{"train_examples": 78125, "hop_length": 160, "cond_dropout": 0.2, "norm": "rmsnorm", "mlp_ratio": 3, "moe": "top_k", "moe_every": 2, "precondition_frequency": 32, "max_precond_dim": 1536, "ema_decay": 0.995, "magnitude_pruning": 0.7, "batch_size": 256, "decay_fraction": 0.2, "warmup_steps": 810}
Rows from block 5 of a small class-conditioned spectrogram diffusion model, named by matrix and row number. Rows with one number within an expert belong to one neuron, the router's apart. Each number is 128 + 32 x the weight over its row's rms, rounded and kept within 0 to 255. All counts start at 0. Numbers have three digits each.
After each expert's rows are labels from the 100 clips, of 14848 (inputs lightly noised), where the router gives the expert most weight on average: "peak in band" is the frequency band that holds the peak. Only what is clearly more common there than usual is listed. The data: single English command words and digits, spoken by a formant synthesiser in many voices.
# router: router (model.blocks.5.mlp.router.weight, 32x256, trained with AdamW), inputs 64-127
# up: expert up (model.blocks.5.mlp.up, 32x128x256), inputs 64-127
# down: expert down (model.blocks.5.mlp.down, 32x256x128, transposed), outputs 64-127

# expert 18
router.18:098132119084149174130095102135133127119132123101155182089107150133155145144125138182110142156120083087102127134156151133131145140113124179069136155134137190146155144081103110071076137172136129
up.5:128128128128128128128054119107128128153128128174128128128109128128128128179128128128088128173083054097128128128088128074128128096128104128131128128187128128128233128123128082128128128067128062
down.5:060141128128128128153000128059128019048128080128128128128153128128181128143106128128128128128128128128128128069128128128128128058227128039128128128128128128131128090122128128128128128128111128
up.6:128128128128128128080128128128128128062128029128128128128128128128128128128128128034128128128128128049128128128128128116128128128128128128047128128128172128128128128128103128128046128061128128
down.6:128128128018128128128128128128128161128128128184128128128128128128128120128051128128128128128128128128128128128128128128128255128128128128128255128128128128128128128128128128128128128128128128
up.7:230128176226225196128128128128191232128107128128128088128128128128128201128128128128050128128128128128128128128128041128128128128128128128128128128203128128034020128215128128128128128128128128
down.7:183128128128128128128128128128128128023092128027128128128128128128128128154044128128128128128128168128128128128128042128128128128128128061128000128128128128128128162128128128128128128128128128
up.8:139128128128128128128131106128097039128152128049180128094128128128128128128128138128154128170128029128128128049128128153128128128128128128075128128128128128174128128128128128079128143128072128
down.8:128128128128128128128128128128128128128128128128128128128128128128128128128128128083128128139128128128128128128128150128128128128000128128068128128185128128128128128128076128075128158059128128
up.9:128128128128128128128128128158128128128128128128255128139109128128128090157128056128131128160128128128128128128128128128128128128128128240128124128128104128067128128128128128014128136128128128
down.9:128128128128128128128128128145128128128128128128128128128128128097138128142128128195128128128128128128128128128129128128128128128175128128128128127206128128125128191128128128128128128240068128
up.10:085128078128049062110166087000128128128128074128128073128076128128128128128120128046185128128128128083128128121095128091128118128080110081128128160128128128128128128128128053128128128064128102
down.10:128128110128135128128077128128128128049128180128128128052111179128079128128100128128044128107133051124028128128128248173128128128128128128080081236128128128128128128128196128128128128101128128
up.11:128079128128167190128167128058128128128128128128128128128093128128128128128128128128187128128192176128128128128128128128190128128085128128064076086052128128128120099128128128128128128128128128
down.11:112058118128128255128128128127128128128128128128193128128128128128128128128128128128128128128128225080128128128128128128097128128082128128128128128210096145128128128128128128082128128128128110
up.12:128128128110128128128058128128128097193102128128044067095128128086084037140011128128181093128128128128128128128128128128140128217128128128128128128128128128128128128128128128128128139128128128
down.12:128128128128128255060128128128184128128128128128128074128128128138061128128128125074191128178128128128187128128118128197172128128048128128189112128128255128122128128128128128128113128128128128
up.13:121128128128128128150128128128128033092128103128130128128128128128128128128096128128128044128128128129254128128128177093125104143037128158079128128128128128128128061090074128128024150128128128
down.13:128128137128128128076128152128128128128128156128128222255159128128166128175075079128128128127071128128004047128128092128128128128206128128128219077128128128128128091128128128108128128106128074
up.14:128128128080207171128128128128136070128128128197128128180128128128128128128128098128052127104077128128103000181128184128128128128128128128078128180094128106035128164128128128128128111128102128
down.14:128016128128040071128197128209047128128128128128128121128128177128154128065128103128102128158128108128141128202128195128054128128105128128128210128109128128128128203128128128128128222216019128
up.15:078072072128076128128128082089128128128128090128128128128061128128040128128128128128128128128128128128128039128128159128128128128128128128128128128128128128128128128128128128128128128062128128
down.15:177090115128042128066128099128128128163111128128128152190128128128128205128128142128137128128128180148205128128100128135181162128128128128128038184128128047128128128128128128133128128220128129
peak in band: 250 to 500 Hz

# expert 5
router.5:118154193225146193129167098118124145101182156133129125097099153126142120139093164084089113159131139104079107131134159122135116152177128144165157151180144156132176111136097079142104121087089090
up.5:128128128111128128128128128128194128128128245128212128128128134128102128128128128128128128128128128128153086128128172128128128128128128128059103052128128128128128128128128128042064073128088128
down.5:128108128190128128063049128128080128128128128128128128128128128128128128128128075128061128159128169183128060128128128108128200128128128128000208128141128128127128204128128128151128042128193128
up.6:135128128177171128224059128169128177131128104160171126145211123073128083133075167128128118082128128128128128178128128128097130172112134128116128128112128172108072128153128128128105068151128128
down.6:128128107190128151189209128128094169128128128159092106128203116077128077149018092128128108196128123108174158181128128153146128095099135128128080128128128206128146128117128128161144128128134128
up.7:000088128128128128128128128128193128088128128128128128128128128189118128128128128100128055032128077128128128128128128128128012196128128128128128130128128128128128128128128128094128128086128171
down.7:128128128128128128132128128128128128128128128128128194255128128128076128128029128128128128128128128128128128128128143128128128128255128128128128128128128128128128128128128128128128128128128128
up.8:128090059128075084128128128172229128128128134128180006128128128128128128128060128128128031128128128128118128128128128128128128128128128128128128128207128177128128128128056128128128128002128128
down.8:128128128128128128128128128128128128128128128128128128128128128128128128128128128128023200128128128128128128128128128128128128128128128128128128128128128128128128128128128128128128128128128128
up.9:128128128128086142106128128128128128128128128128128128128160128128128128128128128128197128098128190128108128128128128128128128128128128128150128139128125128171128128160151128128082128128128128
down.9:128128128058128128128128128128128128128128084128136019128128128128128128128166128128128062033076142128128128128077168128128128128128128074104128069128128128128128128111128128111212128150128128
up.10:128128128128081128144128128128128128128168068128128128128128075128128128128000128128161128119183128128140128103128128128094059128128128128128128128163128071129128128128128128128128128128128128
down.10:128128128061128128128128128128128210164128241128128128128128128128054128128128128128128128212128128128078128128036128128128128128128128128128128169128099128128047128128162128080128128128066074
up.11:082124083128072128128128128128155128112223128128192128128101128128128128128128128128128171128128128128128000128128128216128163128128128128128093128105128128128128128105128128128128128128041071
down.11:128128128128128128128128128128104128254118128128128128150090071128133158128128128215128128128128128146128113060128186149128128128128128183255128103105128128128128184128128128128128128128128128
up.12:128128128128128128128128128128119080128128128128128128128128128128063128128128128205128131128103128128128128128128128128128128031128128128128128128128128128128128128234128128128128138128128128
down.12:128128128128128128128128128128128142118128128128128128128128128200128117128128128128128128128128128075128000128128072128128094068121128128047003128128105128128128128128128128128128128128128128
up.13:128128019128128128005133128128128128128128128153128129065128128128128128085128128128023123128128128047188095128128128048128128128128128128154128128128128211128090128128128107128128128128145128
down.13:128128174142128128128103128128128128128128036128128128128128128054224128173131128128149128128072128128128128128128128128128128059128128128128128128128128104128128187128128128128128128128128128
up.14:128128122128128128128128128128128128128128128126128056128128128128128128128128128128088091128128128128145013064251098128128128029128128128128128128128128128212120128128128128128128062078128128
down.14:109128128118058128213128128128128128128128128035185000128128204128080128128128128128119128128128128128080128128128128128128128128128120106128128128128128184128128128133128169128128052128128150
up.15:128128128128128128128128128128188128139100128128220128128128128215128128128128221128128112128128128128128037097128128128128128128128128128128128128128128147097128128128128122128188128128136128
down.15:251128128190128128128128128136128128128128061128040128128128128141128128128128128128128128111128128128128157097128128180128128128128181128128248030128128128128128128128128128128128119223128128
peak in band: 250 to 500 Hz

# expert 15
router.15:151140082043130109166111154136126140138150139126058106248110206164086090142124162126110096175109110168100178165102095166104155176132162135163140170121177150165119124181175108141088196134072121
up.0:128128128128128128128128077128128128050128128128128128128128093094128128118128128053128141161188096052080128125128128167074128128128128128128128089128128059128128212128128128128128128128128128
down.0:128128128182128128128109128128128147149202075128170128128128226128128128128128103128147088128128074128128128128128128128128106128128089128128000028204128142128154128128128137128128106128128128
up.1:128128128143128122128128154128218117128128128128128108051128128049128128060128102086128128128128116128128128000128128106128128128255016128128128128128128122170128128128151128128128137128100128
down.1:135128128128128128128128128128128128128053033128128128128128128128128128105128128128128000128128128000226171128128128128128128128128128128116059128128207128128133255128128128128128074255098128
up.2:128150141128142128128128128128128128128128128128128128128128128191140128128128128172128128042134128158206148128128128128128128060238128128128125128020128128193128200128128154128128128128128079
down.2:128064128128028078128128128128128079128047109128128128211128128128128128130128128128197128128128202128128128128128128128128128145128188128128113105128128128128128128128123128049128128075128128
up.3:233156166217180230132128128128067128128051118128147128090128153128128128096128128128128128128128139128128128128128088128128128076128128128128139086128128125128128128128128128128128030128128128
down.3:201039126237208128202094128173081128128098081107128128128112128128128128128128128128128107128189128128128128128128128128128193049128128128097128128096128128128128128200090128128128128128128142
up.4:128081128128112128112128087118154128170168128128128110222128090128112119128171101099128080068128058078128026128128112067057070093163128129128128069079093128122129178128128103128126128027175041
down.4:128128128065128128124103128128100072128128043128128128128128128193128128131128132128128152128128042021128134128128007142128128128115128128080222110128105128087128128081128149164128128185128058
up.5:128128115153128128128128079128128128180128043108128078128128114128128100128124128128135128128128128117128128128128145128128130128128128128128128065102128128157039128128038120128055128128128128
down.5:128128084128243128128068128146074128155128128128128128151063187128128128128128128128128035128128048244070128128128128197128216118128128128128111128128128193132128163128043128128128128205128128
up.6:143146128128165128128128128128050128167128128128128128128161128128128196128077098128037091128128084194119128128206128128128128128128016168128128128128088124094075056121128184128128120092128089
down.6:128128128128128128128128128128114073128014128128128128128128202231128128128128128128128128128088063128128128214128128173128164128128013128128088128128128128145158128128128128128141128238128128
up.7:045106058034128089128128128128128128128128128128143128128128142128128128128176140128128128128128128128128151128128209128128128128128128140128089128128128128128128173083128212128128128128128128
down.7:128128128128133065232128128128128128128212128128128128128128128128128128145128128162128128128145128128000128128128128120128196128142128128128030128128128128128134128172128128132147036128218128
up.8:128122128128000128128128128128128128128140128128128128128128128128128128128128128131128087128105128128128051128154128128128128128128128128044128128128128128128128128128128128128128128128128152
down.8:128032035128128128128128128146128128128128128128128128150128128128128205128128128128114128128128245109128081128128128128128015166128182128128255128174128128128128128128128128128128128022128128
up.9:255128128128128128128243128128128128128128128128128128000128128128128128128128128255128128128128128128128000128128128128128128128128128128128128128128128000128128128128128128128128128128128128
down.9:128067128128128000128128128255128252128128128128226128128128128128128128128128128128128128128191128128128128128128128128071012128128128128128128128128128128128128128128128128063128128128128128
up.10:070128128128128128056196128128128128076128128128128195128001070128128152128128117128128128128128128248128128128128128119128108128128128149128128147128199128128128128175128128128189128128128128
down.10:128150102151128128198174128128128128128128128128128127128092146075086128128128128128128128128128152128177128247128128128128128128128112128128041128128000085175128214109128128128128128166128128
peak in band: 250 to 500 Hz

# expert 6
router.6:154136158178151120128109155058117150159112120088107122151083155149119062151171127123124125119116145136098146157117097123116156156117193085143146148105090136124102141198134062129132160117148070
up.0:128161128128128128128035128112128127093128128128128074128146143128128078128140128128149128110128080128128017149128128128128092033097128128128128084066128128065132128128068128128128118025128128
down.0:128179128175183128128128128128128128128128128128128128255128128078128182128128128128128094128128090085044128083182128128128128195128128106091128128128206141094166128128097216128166041118128128
up.1:128128128128128128128128128128110128187128128128128099128085155128128128128128128006128066128128128128128128128128067128128128128071128010154160246128128128128128128128128128128000128128086128
down.1:128210128128128128128128128128128128128128134031128041128128128152128128128128128128128133128128128128128181128128128128047136128128128128040128128128128089128128128128000128128233128216128128
up.2:128128128128128128094101128128128128128128128128146128128128061103128081128128128128128128128128128128085128128106163128128128128128128128065128128055128021128089080128067128128093091128128121
down.2:108128128174128128128128128128128128180164128128177128128128128128128128128128128128128128152077128128055128128128128128128128059143128128091005097128183128128114128075128092128094131179128128
up.3:128128128128128128128128128211128125128097128128128177128128128128128090128128128101128128128128128128128128128143128128128155128128165128128128128128226128164128128128128038128128128236128131
down.3:128039128128193031120128128128149128128128128128255128128128128128128128136079128128128128128128108128128128128128111128128192000128128128081119128128255128128128115102128128128128128128126129
up.4:079097085128026020102128128128128128128128098128128128128128153128055128128128128128128128128128128024128099128128000061128128015128138128128128128128128128128040062112128128128128128128128128
down.4:128128112128128128126147117165152128128128238128128128128128128054128128128128140131128128128128128128098128128128128128057111128128128189128143128108128128128128132128128128128128132140128128
up.5:128128128161128128128128128128128128128128128128191128128128128128128128128128128128044128128128128128128128128128128128039109128128128128128128128128128195058128128128128128128084128106128128
down.5:128128128128128174125128128147128128128128067128087128128128226128128206128128142128171128128128128128089128128103128128128128128128122128128128128128128128128128128128153194128128128128128108
up.6:128128128128175128128128128128128128128250128128128128128000128128128128128128128128162128128128128128128128056128128128128128128128097128128128000128098128128102048128128128128128133128128128
down.6:066128128128128128128128128103128128128128231190128128128128130128128128147128128128128128128128128128128128128170128128128128128128156128128217128128128128139128128128128000128128128128128128
up.7:128101128128128128128128014111066128128128080128129128128128128128128128130128128128128119128128128128128128128064220128128128128128128128128125182070105128093128128065069128128074069128128128
down.7:170203111117148128131128140128104148128243128128079128211156128144128128128128119105049071128128128128128173128128248128228153116128128128128128218185126128128128128128128128113128128128128129
up.8:128128128128190128128128091128062128118162106128128128128128128160128059128128128128128128062128129128128128083076152128128128063116128128057128201049128096128128128062109088128101115128151090
down.8:108151059128128128074125128128139160088128124053128154100128128128064086091128128095128128129076128128211128128128179128128128134128084128115128180113093075128088130128153128129049128128156092
up.9:128128128203146128128128128128140128128128128128128128156128128128128128118160080128128128057128123128128128128128150128128074082128128128128128174075128075096094052128033140128051065128201128
down.9:128119128128128128163111128128128098128128163128128128128113128179128128055128128128128128128128128128091128128128128128128128128128209084128069128128095095160128128128247128128128128128128128
up.10:128128128128128049019116063128190128128128128164128128128000128128128128128128128000128128127128166128128128174128128128128126128128128128117128128128159128128128128128128128187128128128128128
down.10:173193128128188128128128128128128178128092128128128128193128128128255255169128128128128128169128128128128128128128128128128128128120128138155128128128128128128128088128128128128128128171155128
peak in band: 250 to 500 Hz

# expert 14
router.14:214138106152158123122124126154164145141143126112159158063096081101160158115145146116062129093156085101157096133175130114135064167129104138064084128100081142153117098071112149154132117107163135
up.5:128128128128128142158128128128128128128128128128128128128128128237098128164128128128128128128128128128128128128128128159147128128128128225128000128128128128128128011128128128128113086128128128
down.5:116255128128128128128128128128255128189128007128128128128128128128128128128128128128255202128128128128128128128154128128128128128128128128128128128128128128128128240128128128128128128128128128
up.6:173128128128128128093227172153128128128122128082102128104088128104117128064054070128128128128128126128068128128061147128128100062128089128126128118128135145128050128070130128128128128156120122
down.6:146095096128128128128128128070169128128177128128128128128128128128097128128096124184086114178193128194128128089086128059139027068128102176128108127103000128128128128128128128128132128128150082
up.7:128128128128128128071196182128091128141128115128104128128128128128096187094138128128128110106128178128128128110128128153066102128222128146128128118128128128088071128095128128128128128170076200
down.7:104128128128158090099096128128122182174069128128128203055128128128072128128133140064128088128128153128237128128128054128156128097128128128128134128128145128128128128176134128176109128109087146
up.8:128189128190096128141128128128128128128128128190128128054128128128128128128128128128000128128189128128198128128247128086128128128128128128128128128128128128128128128128128183128128128128128128
down.8:128128000128128128128000128128128128128000128128128128128128128128128128128110128128128128128128128128128147128128128126128128128128128128128058128155199128128128128128128128128132128128128128
up.9:128128128128128128164128128128065128128034221128128128128128128128128128128128128128128128128128011128128128128128016128201128128128128128070128196128017128128128128128128071128128057206128128
down.9:128116128168128123128128128128128128182163128132128128128128128095128128128128128122166184128128128128128128035128036126174097128128213099219128248128128128101128156128128128128108128128128107
up.10:169128128128128128128149128128128128122128128216128226128128128128128128110107128128070166128068128128128119128128204128174004108128128101092128128128128128098128240128128128128128128128128128
down.10:128128128038128127128115128122128128128128128128128128203128128171128128171128127128090128128102128128128128128171128128095113128128128008128000128128012130128060128144200128128128136128129128
up.11:128128105128169128128128128185140128128128128128128145128100128128128128101093128128128128128128128128168121128152128128063159128128092087128048250146128172128128128216128128128128128128128128
down.11:128128128039128128228075128253128161178128128140128128128128128128128128075125128128128174223128139208128152128128207128065128128128128128173128128117132146138128128128128014120128128128128128
up.12:162111128128190128128128128128128128128128128227142128128128163128128128085128128128166128107128128128128128128128152196076128128128128128148128098128095164026128121071128128128128128128128128
down.12:128188179128128128128128128128141128128128128128128128186169128128093128128167128106155128128000098128128090133128128128128157128128207128128128128239128122107128140128128092087136128128128172
up.13:128128128128128128128143128128128102128128128128149073128086068086192128128119058128103128128154127128178089079091133074128128128128091128128128128128017226128127128101094128106090140112040123
down.13:128033195128197070143128128064159107158128122128128150086122128128128128118128128147128194128191065128128160128128128128128128154194128128115128128086128134089128123137128128128193145048113128
up.14:128128128128128128128229145145128128162128077208128074128128102128128077128128086128128103106169128128128088089128149128128073128212128128090128112141028128128037128128058128189007128128061128
down.14:118128128128128130154128092115128128128128128139128128098128128128139128128128167152134128128128090128050128154128156062128135166134128128128128128163166101092082128128128161128103128128128128
up.15:128128128128128153128128128128128128128128128128128119128128128128128128000128175128214128128128128128070128128128128174128128128208128128224106128128128128128128128128128128114128149128128128
down.15:128128128128065128128169112128145123171128128128217128165128128128063041128128128128128128128128128128110128239128128128078128128133128176153128128128130050128128128128128128128128128212128079
peak in band: 1000 to 2000 Hz

# expert 10
router.10:163144109138168070182174161168097124145114126119128108117171192158130148167182121157117128098139144176067148155077118141192126200154132186086177095149102152096128089168143090155123119140145130
up.0:167128168128128150128228128128128128128144200124220165073128154179096128095151146128128149128128128175041100128069081053128114128127128128034108128128045181064075128082168128098076047178162128
down.0:107128104075128171128128112045128100128033128044149128128097128128188129128128093128128128128128128128170191076109052026007128128123128128077137128128190183128210128128128128128072128128140128
up.1:194128128128128128128128128067128128128128128239195128128128128128128128128128128128128142128128128128128128063079128128128128128128128191142128128128218164128168128128128128114128085177223128
down.1:128128128128128128128083128128128128128128128128172128132128131106128128128128128128129056128128111101128051179160041144128128128128150128167128128128128036128128128128138128128128044128128128
up.2:128128076072189128120139125051128087128218128136112116128128097128128132128102144095128128063128011062128075128128128121128069093099139128128128128128063128145125128128117128089128139009128059
down.2:053122128097105120128128128128098128128057128128128128255128159128128128128128128122128128128146128085128128128128128128128128128094128128113128128076128128128128128128128128128128164128128118
up.3:000128022128128128128128128083128128128128128128128128128128128072128128128128128074128128128128128128128128034128128041128128128128128128128128255128128128128128128128128128128128128128128019
down.3:182128179044027128128114128128140128128128042128128128059128128128128128128128108078194128128128128128128123128109053128128128128186128128108088128128128128128128128128128064128128128128128128
up.4:093128128128062116119203128063212050128173128128176128128128180141128128128128128128128128154072128128128128128043139059128128128068128200022038096128128132128128077088128128128090128128180128
down.4:128128128128128128050128128128128128128128083128128125139071129128128128155128148128205167128128194160128205124108128128128128163128128128128128080128128128076128128128128128128128128128128128
up.5:062128128128128128067128128130108076198187000128128128128119128128128128128106114114128128128128077000140128128128214128128128128128128128128160046128083128118120128128128128112138128128109128
down.5:071217145128128128128128128199115169158164128128102128128128128125148128128128128128080128128152128202128128130128128128000142186128128128128128128208134128128128128128128128128128128136128128
up.6:235128128128255128128128128128105128128128013128161087128128128133128128128128128128128128140128098128128128128128128128128128128128128128066128128128128128157128128128128128070128128128128128
down.6:113128128128128128128128123128128188128128128087128128128128128193128112128128128128128031128128128128128128128128128128094128098128128128128128128128128128128121163114128128128128128128128128
up.7:128128128128128128011128128128128128128128128239128128128128128128128112059128071128128064128128128128128128128153128128128128137128000211128128128128128128128128128128128128062128113128128070
down.7:128048128144124122128128128128128128128067128054144056132128124106128128128128128128128049128128128128128128128128128128128128128128048128128023128128128128109128128144098217128128128218128098
up.8:128128128065128128128128128129129128118156041128215128128128128159128128128255128242149128128128128229128064128128255128128128111128118095128128041128128128128099128128128128128128128128128128
down.8:134128128128128128245128128128128128128128128128128113128128128221128128128122128128128128129128128128128128237091128128129128128063152128128128128128128235128148128128217066128169230128128196
up.9:128128128128000128128128128128128128128084128128128128000128128128128128128128128108128128128128128128128128128128241128162128128128128128054128033134074128128128128128128128128128128128128128
down.9:214019128128231112128128128128128128079029128164128128128128128128138120128128128111128142149128128168128128128128128128000128128128128128128128128128128128128128128128128128128128128173128154
up.10:128128128128128136128169128120128128128128128128128128128128128057166128128199128128128178128128128255128128128128215128203128128128128128095057117128128128128128128062161220128128128091128128
down.10:072128092128062251170185128128164128128128128128128128159128128128128111128128128128128128128128126128147128128128116128128128060118128128237128128128128128119128128146128128128128128085128089
peak in band: 1000 to 2000 Hz

# expert 2
router.2:081116165128142118164167148125156132144124170156116150174110132123097100169139150143137152127120142151067158132131073115108140144092160147105155242122079123108131130140117135102111121062140098
up.0:083042128037020143128128240128125128128128128128128128128128128128128081128045128128128128128128126121128128128128128216128128128128035128128066128137128086101128128128103128128128128134128128
down.0:128099128109128128128128128071128128128153054023128024128128128128128128128143123175128128128128066128099128255128128128122128128128036128128128128128128197128128128128128140128128128128128128
up.1:128128128128108196130128128112162128128027128162225124128097128149211064128128124100128209128128128128128128128128152128128128128128128202128092124127128128128163094050128102008128128131161147
down.1:036171128128128224128074128128128128128128128128128134128106128128128128128128128128128128092223128128192128016128128128163128128128128013128128128090049128128128128050128128128128128128128060
up.2:205128128128148128173128090128128128128041128128128128128128128128091080128128128128128128115128128128128128151128191147128095128128128128128128128086128043128128169128128128128128128128128128
down.2:128140128139182162127128128128128123128057149128154128128128079128128156128128179128128128084128128128128117128128152128128128128196128128128128061128205128128128095099128148128157175187128185
up.3:057128128128128128128128128128101128058137128214128128128111045128128128128128128128128128128128128161128128137128202073128128128128128128094051061073128128148128128088199055128085128128128125
down.3:070128128128128128128128128128128176128128128128170158128128128128128128128128128128128128128128011128128128128061128128128172149140130128131232128235222128128128088128128128128128189255072128
up.4:128128156128216102063128088128128128141121180180170190152128128185128128128096128119128146128129210128128128128173068119128129128076106128128112217097128128128128128128128104128053128128125103
down.4:230128128116128128128128110128118174127208186128128151128109128179128128137143128128128128128168117249128128093078011088048128128104123128179182154128152158142128128128136105128128111132128113
up.5:128128128144128128099087128128128128128128006128229128185128128128128128083179090128144128004128128128128128128210128128128056128128128128128174128128083108060128141071128128128147128128155086
down.5:128128200128128089128181128128128142128128063166132128128128128128202000128128128128128128128127128128128128128128128086165128067128128138128110141128128128128128128128128128129128128034128128
up.6:128128084128139128153128031128108128128128128150255128128128128128128128128203128100141223128128128103128171128128128105128071040045071128128128170128126173010128046164128128128128128128128128
down.6:148128128111128128128128128128244128128115162149128128130128105128128128128128128128128161086128080128174128128146128128056128128128128097128128128128128179130128106000180128128206125128073142
up.7:157213128244128082115132128128128128128128128128128128128128039128128128122128128128128128128128174128128128128128128128128128078130147055128128128150128128245128128128255128128128128128128128
down.7:078128100168122128128214128128059079102093128128128128128128128128128128128128128128128128128128128128123128115128128128128103128128128128185093145128128128128102080128128128128128128128140128
up.8:064085080128128128128128128128128179128128128128128118128145000128232128128128128128128128128128128128128128078128000128165128128150128128159068128128064128128128128128128088128128128000080128
down.8:128128128128128066128128128128128128128109128128081128128128128128128128128128128128128128157085098128128128128128242091128195080128202128128063128128128128128128128128128102128128128179189128
up.9:183128140128128128128128235192128128016128128128128164128128047128184128116128044128128211128128128128104209128094128128080083128128099113128119128106128128128128128059128128128175128128128128
down.9:165122128163128169128053128128128112128128074128160128202126128135128136128167128191173091116128148026128087138128000128128045128067080221128128128128128128128128083128128128128128128128190128
up.10:128128128116128152128128128147128128128128154128135128128128128178080077128128113128111128128138128128128081128128184128132107010028128128128193128057128128128200128128128128093128096137211158
down.10:128131096128170128147128128088073142128128128128036198128128095239189128083230128128128128128128128112128128128128128128128128209128022128128128175090128128128128122128062128128128170128128128
peak in band: 2000 to 4000 Hz

# expert 21
router.21:200133157080175133174132151132082143160101219124101174164134143191116134135120055164188100107143134147096154096102117107157097163122177120100172204107130146145116107101110150166133148127125164
up.5:128128128128128128242128128128128000174128128039128128128128128128128128128128067128128128128128128091251128128128128128061075128234128128157178128128128128128131144128128128128128128166128128
down.5:144193066128063128128128128128128128056128213128128128128128150128128128128090000128199135128128128128128128128128128128060128128128128128127128128128128128186128158128128128128163128128128128
up.6:234128128128213179128146128191128174128116128128096128071093128128128128128128063128137128068128079128155146128128128128128103128104128128189128252128128128128128128128128167128128128128128128
down.6:128000128128128128128128128128083128128125000126128113128128108128128128119128128128128078128108128184128128128128003128040128128128122128128128208066128128128070128128128171128128105128128128
up.7:128128081128128128128128064128128108128128128128128128128128128128156128128108128035128128128128037128128035128128101128023104128128128094128187034128128128128128128128128128128128128086149128
down.7:128053128128128128082128128128128128128148128128091128128128128128128128128128128128169128128128128078128128128094128128128128128128128050128128103089128128128083128128128128128128128161128128
up.8:068125045020128128128126119128085055101128128188081095128128128057128129128128128128101128056128075128128070081176128128128121104132057128128128128128093134118128091128140183120117095128128128
down.8:128128128128128043172118128209128128137128255128128128136154057105182128194128098128128128128123034172128128102128128097128105128128153128147115150167128128128128128192128128128129128099167154
up.9:128128128128128128128128128128128128128000128128000128128128128128128128128128128128128128128221128128128128128128128128128128128128128128128035128128128128128128128128128128128128128128128128
down.9:128128128128128128052128128128128128128128128128128135128128128128059160128151128128218128094128000128128128128248128128128128128128081128128128112128128128128128128128128128128128128128128128
up.10:174128128148156128128128128128105128170055196128128128128075003100128128040049217128128128128035179044128128128128250128128128087128104128121128103128128128158128128128128236212128128128128186
down.10:128000128128128128128128128128128128128152189128128128128128128128128128128128128128128128128229000000128119128128203128254128128163128128128193128128128128128128128128128045128138128128128128
up.11:128128128105084190093128128190128128128128128103128128049128120191128187128060136112110116128128128128128128128128128128128047128128128128062128128128128128065128110128128045128128128193202128
down.11:128093094128185095128128128118126154059128132128203051134128128128128079128128128128128149128128128128156059128128190199135128068098108128128101131057128128128128106249159192120128128119179128
up.12:128065128128128093128179159142136089128128128239128128128128128128044128063128128230165128128128188128128128128095128128175128128128128128128128024135128145128128128144243128128128038128128134
down.12:024128128128128128128143128128128128128128210128128128128128068128128128128128128128145128128128128204128064128128128174128056128128128128128005190128128128128142143087128128128128128128172080
up.13:067128128128128128128128128128132110128128128128128128128128128128188128128082128128128127128128128128128128128128128128128128035128094128128139128074128222128128128081128128128128128128128128
down.13:128128128128179128128128000128039128173128128128128128151128128128063128128128128128128128067128128128192128128128128128128128128128128128131128225129128128128128128128128128128128145128208128
up.14:197128128128128128128128023128128128128136100128180128128156128128128128128055128002128128128064128128128078128128128128103128128128128128128170128128128128128110086083128128128128128128128128
down.14:128075128128128128128128128091146128139128128128128128193102128128128128128128128128139128128130165128128128128128128140128128128128128128128128128128128128128128128113128128193128128188128128
up.15:128128128128128086255128128128128128128128128128128128128128128128128128152128128128128128128149128128128128128153128128128128128128128128128128128128128128128128128128128152128128128128128128
down.15:128128128032128158128128128128128233128128128128128225155121128128128128096128128128128128128186128128128128212128128139128128128118128128128128128068128128128128202128128154128128142128164128
peak in band: 1000 to 2000 Hz